{"train_examples": 245000, "image_size": 64, "tokenizer": "word", "encoder_fused_qkv": false, "encoder_bias": "all", "encoder_qk_norm": false, "encoder_parallel_block": false, "encoder_inner_norm": false, "encoder_depths": [3, 6, 6], "text_encoder_norm_position": "res_post", "muon_scale": "match_rms_adamw", "nesterov": true, "orthogonalizer": "polar_express"}
Rows from expert 12 of block 7 of the image encoder, named by matrix and row number. Rows with one number belong to one neuron. Each number is 50 + 12 x the weight over its row's rms, rounded and kept within 0 to 99. All counts start at 0. After the name is the row's rms in percent of the matrix's.
# up: expert up (encoder.blocks.7.mlp.up, 16x64x128), inputs 0-127
# down: expert down (encoder.blocks.7.mlp.down, 16x128x64, transposed), outputs 0-127
up.2 106:54 44 62 63 48 40 48 56 67 28 56 34 61 55 44 53 42 65 72 54 42 45 38 42 65 57 48 67 45 68 46 55 61 48 42 40 48 55 48 43 27 39 32 40 53 50 55 54 64 56 47 32 43 51 42 53 43 39 52 74 47 49 49 51 66 40 57 56 49 41 32 39 30 36 45 72 48 55 51 54 38 59 44 20 52 66 33 57 52 41 48 17 60 53 70 64 32 52 70 31 72 48 41 48 40 52 62 62 59 52 69 40 37 69 31 24 42 43 45 81 37 49 52 57 50 57 42 67
up.3 112:41 29 49 47 66 68 54 42 32 59 57 61 48 70 50 71 36 78 68 47 51 47 47 47 49 44 34 64 25 51 58 57 54 35 57 37 56 44 70 31 65 26 49 58 48 51 39 53 32 59 56 55 44 44 46 36 60 53 46 54 34 26 54 56 45 54 63 64 54 39 42 61 43 41 52 43 85 41 43 63 48 25 63 55 35 26 26 51 42 37 54 66 36 47 26 56 44 54 51 63 54 75 57 54 51 60 47 49 52 49 66 70 58 41 55 58 54 52 35 36 50 51 44 35 72 54 39 47
up.4 101:40 41 51 49 21 57 55 50 48 51 36 45 44 59 67 55 52 46 44 50 51 50 52 48 42 69 42 47 39 54 62 39 48 22 32 59 56 57 55 63 62 55 41 42 38 55 63 55 75 45 43 54 89 44 42 51 49 38 69 41 33 58 48 81 45 71 54 28 58 48 29 45 49 35 65 62 49 29 61 45 52 52 49 30 46 49 42 38 43 63 70 59 42 65 47 46 59 46 48 46 41 73 35 50 43 82 51 32 37 50 48 36 48 44 57 48 53 48 48 56 32 67 54 23 56 62 66 67
up.5 105:49 60 69 64 50 45 53 60 58 46 65 71 55 56 59 09 61 49 57 47 41 69 53 46 45 39 41 27 77 53 55 32 42 40 30 61 49 33 59 54 73 50 68 40 47 66 47 44 53 47 59 57 50 58 45 46 57 60 50 59 53 54 48 53 48 24 32 42 65 44 76 26 42 52 42 47 35 36 65 59 61 54 63 64 32 51 54 58 55 26 57 48 52 37 59 49 39 48 27 52 38 65 36 50 40 46 43 44 56 37 53 43 57 60 75 76 36 47 52 58 39 34 63 31 51 50 51 49
up.6 112:49 58 54 52 34 51 47 62 33 76 42 59 32 74 56 32 39 49 59 62 58 60 40 58 55 38 37 46 47 51 48 52 44 54 47 60 41 55 58 39 44 54 47 35 47 54 42 41 67 62 58 39 43 50 44 41 66 77 62 46 36 34 67 52 56 39 39 60 44 39 35 56 47 34 27 63 26 51 51 43 69 52 42 54 43 44 27 63 45 69 40 57 66 33 51 41 57 50 53 80 64 29 49 73 40 43 42 51 66 49 75 42 63 58 46 36 36 57 61 57 41 16 67 31 47 59 57 36
up.7 094:55 60 38 52 43 32 48 59 20 64 45 43 60 53 46 37 50 58 60 30 56 36 53 58 57 55 64 44 57 35 39 40 43 46 37 55 53 50 68 52 42 78 69 53 72 37 42 69 33 62 74 56 40 37 57 58 49 32 65 43 54 47 42 37 61 54 36 18 46 52 56 55 70 57 51 42 43 39 60 40 39 53 64 65 42 50 71 25 43 51 46 54 51 63 73 48 59 55 46 62 46 64 50 33 49 47 53 27 48 76 63 58 28 38 70 34 49 47 46 49 27 62 48 58 58 59 59 59
up.8 094:43 39 54 07 52 68 62 69 46 52 35 49 61 39 59 61 42 54 43 62 23 39 45 54 62 40 52 63 54 68 53 37 42 48 53 40 58 61 46 30 25 44 56 39 51 75 63 46 42 43 71 61 61 66 59 45 67 57 49 39 62 16 35 51 41 59 41 40 24 48 44 55 67 49 55 45 72 50 40 66 29 51 42 49 61 47 68 36 49 61 44 52 39 48 38 50 56 45 39 61 34 50 37 40 54 69 43 56 24 45 68 53 39 50 53 61 57 66 64 48 42 44 53 53 52 45 66 55
up.9 101:64 47 57 44 22 49 66 31 56 50 61 56 53 35 42 67 43 56 48 30 49 47 53 51 50 45 58 52 48 23 44 29 44 41 43 66 64 55 55 55 32 44 45 48 66 53 79 43 59 64 60 46 59 61 43 40 63 34 41 53 36 58 36 45 71 54 56 57 52 59 68 59 22 45 67 57 59 45 42 52 56 42 40 50 41 50 24 39 55 57 68 53 50 57 37 33 54 47 47 36 34 74 33 36 64 57 48 64 57 48 29 58 39 23 54 48 52 54 68 44 59 33 75 75 67 44 47 63
up.10 102:38 49 36 38 66 64 41 40 45 62 54 49 42 70 35 61 59 53 48 54 47 36 71 57 26 39 48 57 46 65 73 47 50 46 39 64 54 20 40 41 60 37 36 62 62 43 47 59 28 50 44 34 47 44 67 68 58 27 41 40 65 40 42 38 52 41 50 47 55 51 38 32 31 62 54 57 51 48 48 65 56 38 31 68 55 70 37 35 62 35 36 62 50 67 70 55 52 43 42 60 61 52 43 69 47 42 41 62 50 68 65 40 28 46 50 61 51 35 41 46 44 31 45 55 71 77 61 61
up.11 108:39 53 50 81 51 57 62 77 44 68 39 30 40 28 46 48 45 43 33 63 49 36 54 64 41 39 41 44 55 56 60 51 27 47 51 40 40 56 45 63 49 28 55 52 66 35 70 35 44 49 39 41 38 61 48 56 44 33 34 53 63 60 38 52 44 67 72 40 86 31 60 65 51 62 31 46 38 56 23 51 52 34 41 55 57 65 58 48 54 65 35 34 51 59 35 50 41 41 68 56 51 69 72 56 56 57 54 49 58 43 61 49 53 41 39 34 48 43 43 65 55 52 32 58 68 56 53 43
up.12 104:55 37 56 45 75 42 44 39 67 59 39 57 66 46 51 64 48 35 53 69 39 56 45 72 39 42 33 61 59 34 37 33 58 53 41 35 62 65 57 48 36 71 37 30 48 40 58 85 21 58 53 47 40 52 53 59 61 48 61 49 54 60 55 39 49 59 55 28 46 66 61 29 57 60 38 55 39 39 46 47 57 49 23 58 78 35 61 67 48 43 72 39 58 50 57 37 36 58 38 60 38 44 52 64 68 56 47 56 45 65 41 52 43 55 52 44 64 50 35 51 47 51 76 48 65 38 35 46
up.13 108:44 41 34 53 60 28 39 55 40 51 20 46 44 64 28 58 44 45 46 51 49 52 43 55 74 34 39 46 40 34 51 62 69 50 46 34 64 46 71 49 62 42 45 36 53 52 61 71 44 38 36 61 55 44 56 39 62 58 47 64 53 80 52 68 34 47 39 34 54 58 40 48 58 45 70 46 48 49 46 39 51 34 77 42 75 44 65 66 64 35 63 45 61 43 67 23 55 42 63 35 26 35 52 42 46 46 34 59 33 37 45 42 62 50 44 58 53 52 54 67 45 66 47 60 50 67 59 65
up.14 086:60 61 61 37 59 27 42 77 53 34 37 52 66 36 48 55 47 37 30 47 75 55 23 41 20 50 30 55 58 53 38 50 54 52 57 69 60 49 64 39 49 50 64 50 48 50 63 43 42 42 54 34 44 46 44 50 35 48 34 50 50 61 43 58 67 44 36 66 55 62 62 40 44 43 49 34 53 60 50 70 45 45 55 45 64 52 56 46 31 76 48 53 40 46 33 64 80 47 51 56 31 57 30 43 42 58 48 70 35 47 65 32 51 50 61 37 24 60 47 62 48 36 61 60 71 55 61 39
up.15 095:54 58 51 51 40 54 55 38 58 40 68 42 74 48 68 45 42 48 62 57 48 38 66 62 55 64 43 60 47 46 39 33 57 43 47 52 61 33 47 42 39 86 57 59 47 51 63 63 30 46 49 68 55 41 49 47 43 44 63 43 55 81 41 31 57 41 49 64 63 54 43 47 59 41 40 45 34 42 70 60 55 49 48 36 45 70 57 63 56 40 53 30 65 54 48 23 30 42 64 59 33 61 84 46 43 60 51 44 43 62 55 39 40 26 41 59 38 62 37 31 24 59 52 49 59 42 70 54
up.16 103:41 48 55 57 57 26 31 36 47 69 66 54 51 56 48 49 46 28 65 57 39 52 44 41 59 44 50 48 58 25 30 44 51 39 60 41 30 60 49 54 50 56 51 35 65 46 72 72 30 53 80 18 55 44 46 39 53 40 54 34 51 73 30 48 66 43 73 40 49 52 56 34 35 71 51 67 53 39 43 55 52 48 35 45 51 27 59 52 57 49 50 72 59 50 53 60 33 64 64 50 42 53 42 48 57 45 71 59 58 44 40 51 50 36 46 37 51 46 47 27 38 57 65 60 50 25 62 64
up.17 098:39 74 30 33 65 48 41 41 30 52 60 43 44 73 43 49 50 58 57 56 46 50 51 33 34 53 32 53 41 70 55 27 59 59 40 58 51 65 65 65 48 62 49 74 57 63 48 51 38 54 45 30 68 42 25 61 55 51 56 33 53 57 39 32 35 45 29 45 61 40 54 25 51 54 32 51 35 35 65 57 55 37 57 51 47 39 47 59 66 46 34 49 38 75 73 62 53 43 41 51 53 28 53 76 69 64 46 47 47 41 52 24 50 60 45 67 49 45 55 53 39 54 66 48 49 65 52 53
up.18 101:52 35 48 55 46 70 68 20 44 67 54 50 59 49 42 73 73 66 56 42 36 46 73 29 49 41 60 48 60 37 35 51 57 58 43 61 62 42 33 63 34 49 46 75 66 59 49 57 49 63 59 69 50 45 48 41 54 57 43 45 45 56 57 58 40 64 69 56 51 52 51 46 42 42 53 70 42 61 53 39 59 29 66 64 31 46 29 27 50 40 43 49 56 49 32 31 38 40 60 43 43 42 18 60 50 55 49 58 54 57 53 55 58 25 44 35 62 56 56 47 63 32 44 63 26 66 46 40
up.19 117:50 43 37 49 60 65 35 47 57 48 55 51 51 61 64 46 29 34 50 66 64 45 56 65 33 54 32 54 22 54 59 60 50 61 51 52 85 46 45 53 69 59 36 57 37 53 45 38 59 50 31 53 61 61 53 51 59 70 66 48 29 71 18 63 48 40 67 39 39 45 35 58 45 74 48 60 40 47 36 37 54 64 35 37 40 35 61 55 53 37 53 52 68 60 56 51 45 36 45 64 27 61 33 41 31 43 57 46 46 47 48 64 62 40 52 45 37 41 51 57 36 54 55 20 59 66 39 57
up.20 094:55 41 46 55 48 44 59 55 65 74 48 50 51 62 49 52 47 57 18 51 63 54 48 43 31 63 52 51 54 58 39 59 65 43 54 46 69 51 59 38 67 51 81 28 41 48 49 56 45 51 61 50 71 60 51 65 63 21 29 33 46 48 52 30 56 64 61 36 44 46 47 43 36 55 63 45 58 29 47 56 41 24 51 59 48 65 46 55 47 58 43 60 41 62 13 63 32 68 47 69 42 48 27 58 53 45 39 60 54 58 59 41 55 50 40 35 31 40 38 54 34 37 61 40 76 48 43 56
up.21 099:61 61 43 46 73 37 58 53 45 42 72 37 36 62 48 53 25 59 26 61 37 49 47 65 51 62 41 64 46 67 47 52 49 56 39 43 62 53 56 48 53 29 33 57 68 50 30 48 67 65 35 55 46 49 53 47 39 56 62 28 27 49 46 38 45 63 62 69 43 29 52 45 72 45 57 47 53 55 48 32 68 35 38 41 59 43 52 47 43 44 77 57 55 33 39 70 57 40 46 41 33 69 68 55 54 31 64 37 49 39 35 45 61 52 50 52 27 56 49 38 48 40 68 39 62 59 80 51
up.22 095:37 41 65 64 58 53 56 40 43 56 62 42 50 59 53 39 69 40 76 67 49 59 46 37 45 70 45 42 54 29 55 28 38 43 71 40 52 59 45 54 25 72 78 81 63 37 50 51 66 46 50 36 62 53 53 44 55 40 52 47 52 50 39 55 49 46 58 34 50 38 51 34 37 48 46 22 53 70 59 52 35 54 53 45 50 65 50 72 58 62 23 57 52 75 41 54 43 52 39 37 45 46 53 36 37 49 36 42 44 19 46 60 34 60 46 50 48 64 71 72 50 57 43 50 45 51 44 36
up.23 100:26 56 38 61 59 60 52 54 56 23 59 30 51 38 53 56 52 54 36 64 45 47 53 35 37 65 31 33 63 30 61 64 35 32 67 55 56 50 33 51 22 55 55 50 45 49 46 46 29 49 48 46 42 56 79 53 38 85 58 43 65 74 40 57 31 42 51 49 71 57 46 64 60 47 60 43 56 68 53 56 37 34 67 58 57 66 48 54 45 44 53 52 59 29 35 43 45 40 51 57 31 50 46 52 68 39 50 77 59 47 52 36 65 62 51 56 56 48 51 54 46 36 32 39 71 44 48 57
up.24 114:55 60 46 44 36 58 37 65 36 42 42 64 32 64 35 57 52 48 58 48 43 35 58 71 48 62 49 45 50 55 39 33 63 56 44 55 58 53 60 19 50 59 60 58 58 45 18 33 38 74 54 38 50 34 60 57 60 65 56 50 37 37 53 32 63 57 42 53 51 53 40 31 28 53 59 71 48 39 49 47 52 52 24 60 67 45 39 59 55 48 47 44 32 39 54 56 73 55 45 68 57 70 43 53 28 49 46 60 56 70 46 44 59 56 57 33 48 62 75 65 30 57 45 56 56 50 53 16
up.25 081:49 77 83 61 46 43 37 63 70 21 46 43 66 69 54 40 41 25 43 33 56 41 40 39 25 50 45 40 47 43 54 55 49 44 43 37 61 60 49 40 29 40 36 43 30 51 44 44 63 46 45 39 45 58 36 45 44 37 11 66 53 57 59 46 60 74 68 53 70 36 49 53 59 65 47 57 52 63 36 59 68 52 38 37 48 64 47 56 47 41 50 30 51 56 39 62 59 38 59 58 64 64 39 46 42 54 48 59 57 49 60 63 66 57 60 53 47 39 70 53 35 43 50 46 31 46 40 50
up.26 090:51 59 39 58 54 63 38 55 56 53 50 34 27 46 55 67 51 61 63 42 74 48 58 65 39 36 67 54 49 38 45 45 35 49 55 62 48 40 70 35 50 25 69 71 51 48 53 47 58 41 50 46 58 66 46 52 45 44 37 62 42 64 35 37 74 46 35 43 26 42 47 42 47 33 50 45 49 72 59 51 47 80 54 59 28 52 53 39 38 50 38 41 52 30 48 32 80 60 50 43 54 51 59 53 68 29 52 51 58 33 41 41 42 64 43 49 57 47 66 55 47 52 44 29 69 59 14 52
up.27 095:45 62 55 34 29 33 52 59 67 58 41 75 44 57 53 31 49 45 50 60 48 51 47 66 38 64 49 47 61 56 50 56 63 20 65 67 75 57 42 35 71 51 53 59 35 35 57 59 36 59 48 44 41 32 25 50 66 39 36 44 60 50 66 46 52 53 43 23 51 80 47 60 31 38 62 61 38 37 62 50 36 51 52 61 46 38 53 49 63 49 72 69 53 56 54 57 37 55 51 48 50 52 56 63 66 48 41 31 31 45 58 27 54 52 66 44 46 61 46 49 24 44 55 40 58 27 58 58
up.28 128:48 37 53 54 54 42 48 45 73 31 58 44 73 41 69 44 42 34 58 45 61 78 46 41 54 45 50 49 47 43 39 37 52 70 66 51 40 48 47 50 39 28 64 65 26 48 62 58 32 45 45 55 49 81 59 38 60 52 44 52 87 44 46 46 31 56 43 67 33 53 39 62 39 33 68 52 50 48 93 51 66 43 43 38 46 57 56 58 54 58 50 54 58 62 44 53 49 44 31 59 66 43 52 46 62 47 51 51 33 55 33 58 61 60 51 45 44 35 70 37 29 35 38 48 49 60 45 58
down.2 109:49 66 59 44 33 42 57 65 44 63 47 41 49 43 71 61 25 44 34 64 49 52 40 67 26 50 36 40 54 38 51 62 40 50 54 68 36 35 62 57 48 44 61 41 50 47 51 63 63 39 77 42 59 60 48 42 60 50 46 57 49 38 36 49 54 34 53 43 50 77 49 81 64 52 38 59 64 47 60 62 20 55 42 59 26 60 39 55 43 57 41 77 42 50 70 33 42 81 39 49 58 60 62 73 50 61 60 56 38 45 54 50 51 48 66 40 46 40 49 34 38 46 45 24 44 51 56 56
down.3 099:32 60 45 63 59 38 31 47 31 51 57 47 45 61 44 44 40 43 29 44 57 37 50 52 47 67 39 63 49 47 41 45 53 62 55 50 60 54 54 44 40 42 64 67 54 58 45 37 30 50 47 50 41 68 43 76 58 52 50 48 57 70 40 43 44 46 52 45 55 35 74 48 31 71 18 36 51 69 38 25 51 63 65 63 33 54 41 62 42 62 20 51 67 57 67 57 46 48 55 65 51 37 32 49 51 36 42 48 72 58 49 25 49 31 42 48 57 65 25 61 51 34 39 45 59 53 39 69
down.4 114:46 39 56 50 58 50 49 51 47 64 53 59 64 60 51 46 45 35 54 47 63 44 23 48 62 47 42 56 59 34 45 33 48 62 76 63 58 44 50 37 24 39 65 58 62 46 45 38 34 65 51 50 21 66 81 49 67 60 59 47 44 47 43 45 55 61 58 50 55 65 68 39 29 59 42 33 65 49 44 64 46 44 34 69 62 37 38 56 57 10 36 46 54 60 38 53 26 47 59 41 53 32 24 50 40 58 48 53 53 47 48 61 51 59 54 37 53 41 68 78 62 57 46 33 36 44 51 51
down.5 101:47 65 53 35 24 65 47 55 55 42 64 50 60 38 50 54 70 61 57 51 40 29 51 70 40 58 62 58 62 57 50 61 56 45 40 53 57 41 49 54 49 50 37 65 67 34 43 64 56 76 50 48 38 29 62 56 60 48 51 55 31 56 61 47 63 48 36 43 44 62 38 46 51 40 63 64 27 51 30 59 60 45 43 83 66 41 66 44 47 87 54 40 58 37 38 53 35 60 54 58 43 16 54 36 43 24 53 59 67 49 43 52 30 38 41 57 41 57 38 51 43 59 60 46 39 55 52 33
down.6 104:32 54 63 62 45 57 47 44 60 42 23 50 50 46 52 50 58 71 44 50 57 46 72 33 31 46 53 41 80 75 50 69 65 39 22 55 50 62 40 60 50 44 41 64 47 50 24 43 37 75 49 62 57 54 48 54 48 47 48 66 65 36 50 68 47 38 48 50 46 51 40 52 45 33 42 55 54 43 55 64 38 54 54 65 38 45 37 35 57 41 57 50 57 68 41 50 40 66 26 50 44 59 54 54 51 62 55 29 60 69 32 40 53 48 56 48 41 39 04 56 51 56 30 34 46 45 42 49
down.7 091:61 51 64 40 36 40 38 58 32 49 63 69 75 64 66 47 63 34 64 56 57 57 57 46 57 60 45 44 41 44 33 42 41 40 32 50 55 35 42 50 56 43 48 67 41 72 41 52 37 48 59 59 51 57 46 57 39 43 19 49 41 91 23 43 58 42 50 43 30 67 56 47 51 34 43 36 43 56 42 47 41 49 56 69 57 34 44 61 42 64 32 48 61 62 50 53 62 54 45 52 58 73 51 47 51 48 50 39 53 68 49 31 46 30 46 50 65 50 47 28 56 56 69 41 25 30 37 39
down.8 090:44 53 44 39 46 24 43 65 71 63 42 52 34 61 53 47 49 46 48 31 45 46 49 60 51 69 46 48 62 49 43 55 44 31 74 69 61 55 46 46 48 42 43 46 38 58 37 64 27 36 58 46 20 60 34 50 60 50 46 30 55 61 56 46 67 63 56 48 49 47 65 41 32 49 33 72 59 31 48 53 34 33 43 31 42 43 44 40 47 64 42 58 54 42 36 68 33 52 76 67 58 70 33 42 63 44 42 37 48 32 61 52 76 49 59 45 57 45 47 47 52 50 61 64 68 45 83 50
down.9 101:37 53 43 59 55 34 53 47 45 34 49 65 81 66 59 66 42 31 47 61 67 58 54 35 53 54 50 35 51 54 42 56 60 50 54 56 56 54 52 31 38 35 33 52 53 28 41 74 32 65 51 41 48 69 80 36 47 37 49 36 40 42 39 45 51 73 55 44 54 58 48 64 61 46 62 47 65 41 29 65 29 60 49 35 25 60 47 28 56 41 57 55 52 60 37 53 57 46 57 31 61 31 19 57 58 64 42 50 56 80 53 53 63 63 56 32 55 43 57 45 53 51 45 43 49 59 38 59
down.10 108:41 59 65 65 28 20 58 51 37 28 47 45 54 44 67 33 55 60 82 39 52 53 66 49 48 47 46 46 45 41 72 18 69 47 55 58 47 69 48 55 24 59 42 52 40 55 61 36 66 59 47 21 43 41 45 45 57 52 49 55 33 58 45 68 48 54 58 41 52 45 58 44 47 39 67 53 41 51 58 52 30 67 78 66 47 65 43 49 31 58 34 56 62 48 59 48 73 50 47 48 50 45 37 39 41 40 51 51 53 32 70 49 61 36 33 48 48 63 53 63 42 46 42 57 55 67 41 69
down.11 091:68 25 31 39 58 49 70 28 52 56 35 48 44 39 64 58 53 52 54 53 58 61 30 54 48 53 61 40 49 85 52 48 44 64 33 35 45 49 37 62 60 46 54 48 39 56 64 49 53 38 37 37 26 34 39 34 52 47 62 52 64 53 43 40 48 46 36 31 32 45 55 23 62 55 61 62 34 48 63 43 82 67 63 45 55 55 42 56 63 40 57 57 61 35 53 47 64 72 38 43 48 44 62 41 41 33 51 51 48 52 46 65 49 52 68 48 37 63 68 64 61 49 28 33 60 73 39 49
down.12 105:54 47 46 53 29 53 80 49 46 54 53 53 55 55 49 57 45 52 54 58 44 65 37 46 61 50 52 47 41 51 46 44 48 50 54 33 56 61 51 35 54 35 68 46 58 66 66 52 52 29 52 49 61 74 69 41 43 52 50 51 55 64 39 61 33 62 44 60 46 60 46 67 52 45 87 17 54 51 25 60 64 46 52 29 50 44 63 47 48 28 44 48 51 79 45 50 35 51 33 66 42 84 42 41 54 62 55 41 14 48 26 58 44 30 39 42 38 52 50 44 48 57 46 39 46 59 65 51
down.13 109:53 46 48 50 69 56 33 39 40 60 47 62 45 46 64 61 38 43 62 66 57 50 43 39 44 35 56 71 56 39 33 73 50 54 45 45 56 61 42 56 37 55 44 38 36 38 44 62 64 64 60 61 30 74 71 37 64 52 63 47 64 62 58 29 54 62 53 51 45 24 38 62 30 64 42 30 30 50 51 49 42 50 38 44 59 51 63 40 34 39 66 47 67 53 29 51 46 73 57 57 57 73 38 31 52 47 55 33 44 40 57 58 63 52 21 40 50 50 47 35 62 55 22 57 47 38 46 32
down.14 096:63 44 44 69 53 48 33 46 41 47 62 42 81 56 53 47 48 46 55 55 38 57 77 81 39 69 46 34 48 49 60 45 45 48 54 30 63 56 40 49 33 53 42 44 17 57 51 42 32 29 48 59 58 40 46 58 51 68 53 56 59 31 38 64 58 39 43 43 35 60 50 45 32 46 61 52 53 55 20 30 56 48 57 41 44 36 68 47 61 52 56 43 39 30 64 54 42 46 31 50 43 61 45 27 63 50 64 56 62 46 60 65 57 38 72 40 36 50 28 61 54 54 67 73 46 42 51 47
down.15 104:46 75 32 47 48 59 47 31 44 55 79 47 62 43 37 42 40 49 57 41 51 42 55 61 47 60 48 47 61 20 43 64 43 61 45 45 48 42 60 55 58 62 53 64 76 51 36 47 34 60 50 54 77 20 38 47 41 60 36 43 60 42 39 51 51 66 52 56 72 49 26 39 60 37 49 41 45 56 60 50 43 36 41 69 52 32 63 42 34 36 34 65 65 33 52 55 66 53 50 53 39 51 41 38 59 50 65 34 66 39 49 24 70 58 62 52 39 70 42 49 30 43 74 50 47 57 39 53
down.16 104:68 63 41 49 49 60 36 74 48 42 59 21 38 38 37 57 38 29 39 58 51 37 34 67 44 42 43 57 48 75 49 57 54 52 34 48 70 67 56 35 31 46 66 55 41 33 57 53 41 52 54 38 66 56 64 48 55 58 45 29 53 66 58 45 40 59 45 32 42 46 45 41 44 58 44 45 50 61 43 50 63 65 52 42 37 45 67 78 64 23 45 63 60 48 47 59 67 52 53 55 53 44 78 33 67 50 54 53 52 39 70 47 50 41 62 51 50 42 49 68 22 57 56 26 73 42 41 48
down.17 097:61 73 59 64 37 52 32 59 30 58 61 68 61 47 44 57 19 60 39 08 46 48 60 48 61 40 39 44 60 40 44 49 55 68 45 60 46 32 47 70 45 62 45 68 52 57 50 52 54 60 54 66 35 65 44 68 51 46 58 67 36 38 61 46 23 47 52 49 45 56 52 63 51 38 63 56 42 57 44 57 42 45 31 53 52 51 70 39 54 71 38 61 51 48 53 48 48 71 45 54 41 36 23 44 18 46 48 45 48 62 42 33 38 40 48 78 52 46 35 28 57 57 59 44 49 53 44 45
down.18 104:46 55 47 49 46 40 73 62 52 61 61 51 34 40 56 52 59 66 49 40 47 43 33 50 69 57 37 59 49 36 54 57 31 28 55 66 41 46 69 77 34 43 51 33 55 67 42 57 67 62 54 45 62 55 54 81 22 37 51 61 58 57 35 43 53 44 46 32 49 54 24 54 64 53 23 45 72 43 58 46 46 46 32 50 44 52 59 50 46 42 47 64 52 54 77 48 59 55 51 47 47 43 19 45 38 60 49 52 36 53 42 57 36 71 38 57 49 45 53 59 77 58 49 43 51 45 83 55
down.19 123:38 27 43 55 49 42 57 52 60 46 43 79 39 35 60 56 32 49 54 46 49 81 48 30 62 37 35 51 45 41 63 51 47 50 63 38 55 49 33 46 41 44 40 39 50 67 72 62 43 56 56 50 49 43 53 53 62 43 53 51 64 35 57 36 65 85 36 75 46 61 33 54 49 75 44 19 31 43 66 57 51 45 45 66 74 51 42 45 58 61 50 46 60 46 31 50 52 51 32 52 65 28 54 32 54 36 47 54 54 64 49 49 53 49 40 60 50 29 46 67 72 36 61 54 61 48 44 47
down.20 086:30 44 49 52 41 48 38 57 56 38 52 66 49 65 51 43 34 51 56 59 65 51 56 39 47 39 36 34 46 39 69 26 56 38 34 44 60 48 57 43 31 45 56 61 18 59 56 35 58 63 33 55 47 50 50 37 57 52 53 58 55 47 47 51 61 58 53 66 41 26 48 44 41 45 69 58 46 54 23 34 63 69 47 35 53 43 66 74 65 49 41 73 44 59 72 58 50 59 20 54 45 41 19 38 36 49 60 39 67 43 54 45 52 61 53 49 47 39 73 59 53 57 60 59 62 61 22 59
down.21 105:57 56 62 53 60 74 57 41 38 65 70 58 50 60 47 40 45 41 54 51 49 56 49 50 56 45 57 66 45 74 46 52 59 68 34 20 55 47 51 42 64 48 65 40 36 34 65 50 66 58 51 49 42 44 29 40 49 61 47 46 28 29 63 43 53 39 49 54 31 52 50 45 21 50 28 43 12 54 44 70 69 41 61 49 46 52 64 39 50 44 64 41 34 73 62 62 35 57 61 70 52 64 49 46 57 66 56 61 46 42 62 50 34 54 54 76 39 28 47 52 30 52 52 57 53 62 42 52
down.22 108:57 50 47 40 58 37 30 73 38 66 55 50 61 56 55 61 49 62 37 58 41 54 42 35 62 45 50 40 46 80 48 60 60 56 24 46 44 61 65 50 39 41 54 45 45 23 52 42 57 50 55 47 39 36 42 43 69 63 53 43 59 24 50 45 60 43 24 43 47 59 35 52 51 59 58 63 58 44 75 56 65 49 54 57 62 52 40 49 50 55 46 32 46 24 35 54 51 33 40 40 51 27 92 44 48 37 43 56 54 51 52 43 44 71 51 48 60 47 71 64 68 39 48 86 43 55 51 49
down.23 094:41 41 44 44 65 72 57 39 62 67 24 44 29 53 46 45 71 58 42 63 51 56 50 60 49 56 37 36 29 66 46 60 64 57 43 52 43 40 32 47 46 47 60 47 57 57 59 64 56 45 34 53 48 60 47 48 33 65 60 51 22 58 49 72 59 59 33 80 54 66 37 53 29 53 30 58 59 49 61 42 41 61 29 41 34 59 39 28 40 48 47 74 41 48 66 44 57 53 62 37 58 43 78 51 38 49 55 45 42 55 67 46 41 56 53 30 38 25 61 57 31 59 53 68 44 45 40 42
down.24 109:39 62 70 48 54 47 43 52 60 51 42 51 53 47 51 49 60 51 40 33 51 57 55 68 65 52 66 52 62 45 47 56 31 42 42 61 53 60 47 37 61 68 50 55 39 40 64 37 31 61 59 54 60 57 60 83 63 56 34 54 47 61 37 36 54 42 46 45 46 47 63 40 35 54 42 32 31 54 40 67 82 23 70 60 68 48 42 46 59 11 72 29 61 37 53 63 42 57 57 33 57 57 47 58 46 33 47 56 38 56 44 36 63 50 49 63 52 48 34 63 19 60 37 41 51 50 46 53
down.25 081:47 40 47 58 46 55 90 31 58 47 61 39 26 53 46 57 39 63 65 61 49 34 46 56 49 66 53 40 58 57 42 64 25 68 52 64 41 57 41 45 41 48 59 42 53 32 51 66 59 53 63 75 44 55 54 65 69 36 71 46 44 65 38 48 54 60 33 70 47 55 56 73 39 43 52 68 48 51 39 50 71 45 64 51 39 36 41 58 56 55 56 46 27 38 32 48 37 62 55 33 34 57 55 53 65 64 58 46 40 50 53 45 44 47 71 25 35 48 48 52 30 75 62 40 41 49 62 40
down.26 086:38 61 60 46 31 42 43 70 56 45 27 43 36 53 68 45 61 64 51 63 58 48 63 49 46 54 53 55 70 59 41 53 50 29 52 56 54 63 54 53 57 44 17 43 50 58 59 52 75 28 69 58 37 45 37 75 46 51 46 47 46 28 68 56 40 38 48 51 62 51 55 53 46 50 58 65 26 54 41 44 56 34 57 31 26 76 47 39 58 44 56 44 61 60 39 55 65 42 69 45 58 18 67 57 57 36 44 56 65 42 41 43 39 29 54 57 56 40 49 43 57 65 33 49 47 61 30 67
down.27 108:19 64 56 49 25 75 59 69 44 45 55 43 43 48 54 67 49 37 62 59 41 50 52 53 60 71 40 36 47 73 50 39 55 56 57 57 41 51 55 46 43 41 44 79 56 47 41 54 42 79 57 23 57 60 59 35 55 55 34 57 43 43 54 54 38 46 67 51 55 52 54 42 53 35 86 46 31 42 66 32 72 55 41 81 44 48 51 49 54 37 38 56 51 57 43 61 52 57 58 49 57 53 55 48 47 45 47 54 25 32 56 38 63 54 46 54 52 57 67 48 61 44 50 18 28 58 56 45
down.28 105:36 56 48 40 50 52 66 51 42 41 52 44 40 37 54 51 38 46 36 61 59 35 53 43 48 37 50 54 47 70 38 54 52 31 94 30 61 48 51 31 42 46 51 38 38 45 45 43 52 41 55 24 30 64 52 57 29 51 73 47 59 48 60 38 64 60 48 38 52 51 70 39 56 50 52 49 51 56 35 52 72 41 49 23 72 50 55 42 42 85 50 50 39 33 52 66 58 34 58 58 48 44 58 51 51 66 47 49 48 44 53 65 58 59 53 51 60 66 79 53 52 35 63 19 42 64 35 52